{"model": "image VAE", "dataset": "rendered dice on a table", "train_examples": 145000, "image_size": 32, "crop_scale_min": 1, "horizontal_flip": true, "translate": 0.06, "bottleneck": "kl", "downsampling_factor": 8, "encoder_arch": "vit", "encoder_norm": "rmsnorm", "encoder_norm_position": "pre", "encoder_activation": "gelu", "encoder_head_dim": 48, "encoder_fused_qkv": false, "encoder_bias": "all", "encoder_qk_norm": false, "encoder_parallel_block": false, "encoder_moe": "expert_choice", "encoder_num_experts": 32, "encoder_moe_every": 1, "encoder_expert_mlp_ratio": 1, "encoder_experts_per_token": 2, "encoder_shared_expert": false, "encoder_patch_size": [8, 8], "encoder_conv_stem": false, "encoder_layers": 12, "encoder_width": 192, "encoder_positions": "rope", "loss": "mse", "latent_channels": 8, "decoder_norm": "groupnorm", "decoder_activation": "leaky_relu", "decoder_weight_standardization": false, "decoder_widths": [48, 96, 96, 96], "decoder_blocks_per_level": 2, "decoder_block": "basic", "decoder_dropout": 0.1, "decoder_attention": true, "decoder_upsampling": "nearest_conv", "kl_weight": 0.001, "residual_init": "zero_last", "optimizer": "soap", "beta2": 0.95, "learning_rate": 0.0016, "beta1": 0.9, "shampoo_beta": 0.95, "eps": 1e-08, "precondition_frequency": 16, "max_precond_dim": 1024, "one_sided": false, "adamw_lr_other_params": 0.0014, "max_grad_norm": 0.5, "max_steps": 6900, "batch_size": 64, "epochs": 3.0, "lr_schedule": "linear", "final_lr_fraction": 0.01, "warmup_steps": 340, "weight_decay": 0.1, "adamw_weight_decay_other_params": 0}
Rows from block 3 of the decoder of a small image VAE, named by matrix and row number. Rows with one number belong to one channel. Each number is 500 + 50 x the weight over its row's rms, rounded and kept within 0 to 999. All counts start at 0. Numbers have three digits each.
After each channel's rows are labels from the 100 images, of 14976, where the channel reaches its highest value: "lies over" is the class under the peak. Only what is clearly more common there than usual is listed. The data: rendered dice on a table.
# convs0: first 3x3 conv (decoder.decb.0.0.convs.0.weight, 96x96x3x3, each kernel summed), inputs 0-95
# convs1: second 3x3 conv (decoder.decb.0.0.convs.1.weight, 96x96x3x3, transposed, each kernel summed), outputs 0-95

convs0.63:543512490445543517515534376582479535467498451443481626526452569500585446509496417509570505495584526465517478505528478541413483663474527484521450470486541470472512469559503496513497445438497527421565450517486566451496545423518504485463549392505540481471608475481568434444520468575496534579
convs1.63:500440383532469411472456602428497497408503556486507412433442515535502569480531547405584586459539509550544534561544495528548454493565520504546478470516503557558465527417562524576428517515516464537479564548574403440480477472464533497598525530494492470539456549455570443590509519512532563519
lies over: die with one on top

convs0.54:574511478504467518488507584487483435417444333497555498526474415509533503599511528538547510414532604513462458478589435555374452481489460552530513446466542516529541531475573479433510540495566531399534461465457568518486537506488545539482494524463558507425545545427486492392479485512503503425
convs1.54:452412479486520455481512458502495485432525626493515508422458558456536511411471445385477520523587527487650536480461596499492539481568486465571545458508428530492488525528606494500469554450504523602468578482538498465474430490516450475490551445489455421553477476571441528508542523595482564552
lies over: die with one on top; die with two on top

convs0.11:492467490404469550473460479542488525469409521498510472460465612512591475549483462443575489498443612506464483466531499494494594428464536523605426519446466494501553546483484569487448545493523484403534464470469482490482558533421418414480502450531452500500510564412452630417567512521399503485
convs1.11:430477498532552360429492486457534512559466441474487496493522408401513581445497549379523444495575496505594520443473507478472505577494418508464617497557464459485467479521572443470522437432514527491419497581580481459523514505537451537530507499516539526531538455459598481485386542510520454565
lies over: die with two on top; die with one on top

convs0.17:481470538482530546470470453454454503580358529580483515506556610506532560516507439495530473493566497504591550505461447514449380518471435496545494523493466522516521512499595543464493517469546544504525392503479512459497524520503469496557480406494512301436428546502454507461548537499431502408
convs1.17:566493516508510470552514446571515566459587495532531554524488335567505544433484579504446568545397459473510533453493590475509454435549547521443456459511469535528551525525478540433540464475460434455452490434407526473468478437557463524553502530461549551527479429446481642479461531570483571473
lies over: die with two on top

convs0.28:428564496540525451506530479618513517515583496521408529413564467449541497460570480475405570517480567405508578521496535466491545475524542488593592527567528519508569507488520468422454546507495504376457542559509440446404477508502580527585474489534515426416493513548490427543452508435521540504
convs1.28:477411552494432562459452438472538536580444529463502508604444494524493547544487519425538596533540516542487490530483512464484531496511493468508478473534476492483538490556554492524531473629492447549582499481586466590549418461572371514482587500458540535606570508451527506477561505366440511457
lies over: die with one on top

convs0.22:588600463480492538569535461535526479511547510522639505549486482530557462487547459432606502524564602441455506383571483554520432538589582526457580446557481477447431504491521465471453482482555433487483500507475555481551516450572471419504526520513466488476472554409425541470490487432423478535
convs1.22:443433509528501512430548518555442576508469510482527441512442480540526439530515555516511471491562548486548565603456503522435513514501589516423565603395516458526515546535480553610547541547549433541451579464548444464440504525475563616528417468530483395526497493444515441535511458495577545427
lies over: die with one on top

convs0.51:437389517520447426491412530474494519469510427468552452541523436509411529451392505430464496440573335518586551530489510500542436574517498364432426503563526512500439461452488508474496512477553497531501546451476515529505460503572499511484525536556560542471487497522579498519403419526489541540
convs1.51:451507461490389512456445526544538523514548558479529494472532613563603468484507547484471476494478544548440478564504421528486541566510433469531520492452490436515572500466454491548573539585443500553476552420492428496542499509423601514437501464526399490548455483535412479559595610502537422577
lies over: die with one on top

convs0.56:524515541461497501414453579606505578494348486500457454469502370492462450468542471448433523491459441560546533466490541451567571527442502524526476514513507510514526458589488573444494427503473466431467461525468582487529490440503538444445519450572468444501372520449468586474460518446444541560
convs1.56:423550438495584506506486448432515295511465541500448435440455497505512399423489500472547487499515486448562505459544443487483492499523518538472490487519543453496485505480514477498504535389530538520527556525467426539462492575502479570571588597547476464528585496539484399571555476554578498580
lies over: die with one on top

convs0.88:536377469504598459465490534434529449416508467531493474503423433492487560463440477576498519521525505442575524493474477611459481445458539501489522450529561547494511524445431461436516517420469475451470645369464474448547539506491476428538445509499539441515530505433612502424478478498428447452
convs1.88:466560522477433526557515482475522579626537563452451529490511403479545487484574440559528426498479506543502517493496565527469519519507504419553417537421481508475533488498580522556551524529523543510507271476497410468454473493468494537497598580522478553466494494460462581494466498511589506520
lies over: die with one on top

convs0.25:511445438478552572581543359487476484492474556537506482462519502513446472568487450335402528546372483479426466508517521461568511472540612506544447471495488510529463539550494536573435427535473513527471458548545467547432478503485531516509471513547507550468498496509583408592510574504416498490
convs1.25:477520547514453527512537531524517616556395526479438512527439480443594528458568530557512483511580493471485577511497497509392457440527525465528464586466414477519563473514531514403554554541487546482480508493438422470479478459560449576469605449455466440598440573427510558423445426540505520478
lies over: die with two on top; die with one on top

convs0.16:528509511570536521510500440574476482553386530504470465523448573534541506490480473393506416570468570489405531489459421376471476605467425398450472545490413530608484502492534509532483500412496557353525513510405559478483476519552477499547549530534540481523493504522500470430513510516525457502
convs1.16:438488455512499477525518479450586542412539451417483458500532500466515505521450516410571511471436482509528518555522588574564498618452502548510444454454479499411511495472482560542491458609492471617494501500646559514438501467499566499439500510572490486433525406490463455518492576402474489582
lies over: die with four on top

convs0.65:506513512552580548504507475536564519543501597573625488531551547490591552475511467393515470491507487455466369581523501460457488527544467537530489431492570460565599560467450521512464442471426458351527516500523510459427474461387482504472538517476452444543484524442528452472545509538436450503
convs1.65:507429444506395499476489495575442582469503453579518499396490425475467566629535446538565465517568547531463614501467517481471508537545598521509459504496425531456446534577629532454478510497486488569430430414474500519488587466533485552526545473534563499459471470465500555480527551447560463466
lies over: die with one on top

convs0.0:533441523527509523528520449408504542486408473546503549529478491558562547518552541375430517426555421497509568559490476496498517546596433479497469482456470513508486437494394500519518439491490578503469504539564397436429481559465470612540439415540424521517509521462465429507573609573516530460
convs1.0:571484504554406568521435571589474478452540616550555524426549529537581461486428486627501452596421515440544483485541581493534471510499543571514567515536517452466504471444556478430574490519454479437509486439401546513558478489502446459488547482513483511537457464550390559464506574534464498500
lies over: die with two on top

convs0.92:547570516490551461534515420522502529410553436524379470546492420522477493456497513572524453511518522408501568520524559469512476556473478469487407601589459432455444386504476529433428493532470515470511624481461540525518504484501453421501639475458463549510470427498518548440414510489550473504
convs1.92:477538448527457458469530438495500505521434534495522453429443429492528567488475514423499546423416533574523382536572450502478473548465557528463525418424485425554538519445452454515543500547497478529437532454564452461407476543401602609537435484517491477507535555374504473566487488481435471558
lies over: die with one on top

convs0.31:474364490496467476498478500470490467463523536552424533438440299515459461465570476519516478470443378508501539476480528511461576401498525525511422519505449480511533576482567459497505503500540533540416589539586432455476467447520497544456474491475499568545504515500530508501535496554464524647
convs1.31:526589494488524534446490502463538475464419447540519476504528661515510459534394538472496511496574463509503479507507431557574509547448481478519536461541521564446412473503419489474473498469438536465552599471493537640586532576507487388468475518547553461433514465589504415492443497483518459417
lies over: die with one on top

convs0.8:557528537482482544529429344511429572490501495432604499561447552497524519548492476376449452513458497473459436519455513492552448519546461438460514413527421458450479424470462473493479542548405478461483382474514469507430482499430519524518446529525540391515460584406496419473478538509503492517
convs1.8:401478498426542560320453430468486381551550591593566441445465448593470389400491439462472517507484536536538521461585443453514457489467519500534526510502532537566520477527543496497519511410487475530481556507390489500523470551523477469540561538509499523426536478531502468564526502511520484513
lies over: die with one on top

convs0.90:484485459547485414463525352568459548462670486496404467514532377469452538535511503439560483557486557573504519448535488551506493441497465537486502519497438479458456422542540504466517508578501545446496610478427429514502537489519503465473473560439525528510466544617524445499430564524479540510
convs1.90:490519507537482539551485584454562462490364578498518479570463680443506549461507491451472521489558481487504501524425518496521558473464541422483528537504504522451482523473513526506524505570455471605544512526648551504542492483558415512410502455518531516503554460411450514483569480360489500485
lies over: die with two on top

convs0.43:510462464411473530488580456470497505547515514509348581509481400497387485495485492407473444503532508538492491445454496547552457443491450456407484555449525551476392525536517472559533531518559480477503424529540494458576461532545453494492404417488434499490500533451496426633472588535472450475
convs1.43:491498587502430500560510521563500509525444450423469575442509509493621437524455529428483540530446423431539548535466567491487570494467513547541496512526437416463537479463479577528536396526486485459502508520480491492491570398505486531500529519534524427428475389524499608389558388418470535477
lies over: die with three on top

convs0.50:540450421437482530502569542385517470453520462506503427497494328405481523472547494551572558542589485481474504483481572514548513449524497576474480546465445568505529556496593495492473415464509590533477551411519561520478528471482516508582481521610584589529445487488545544473496458512455457468
convs1.50:483485509533532529522404447539507466538432610539541583481396588547516538403525529477379530553515548511565516454468503509516462480507465523489521459584585454509513432537450457453570521465376482534489547543444448538482481441591410488481458499434514381479518550528522483430497545557501495448
lies over: die with one on top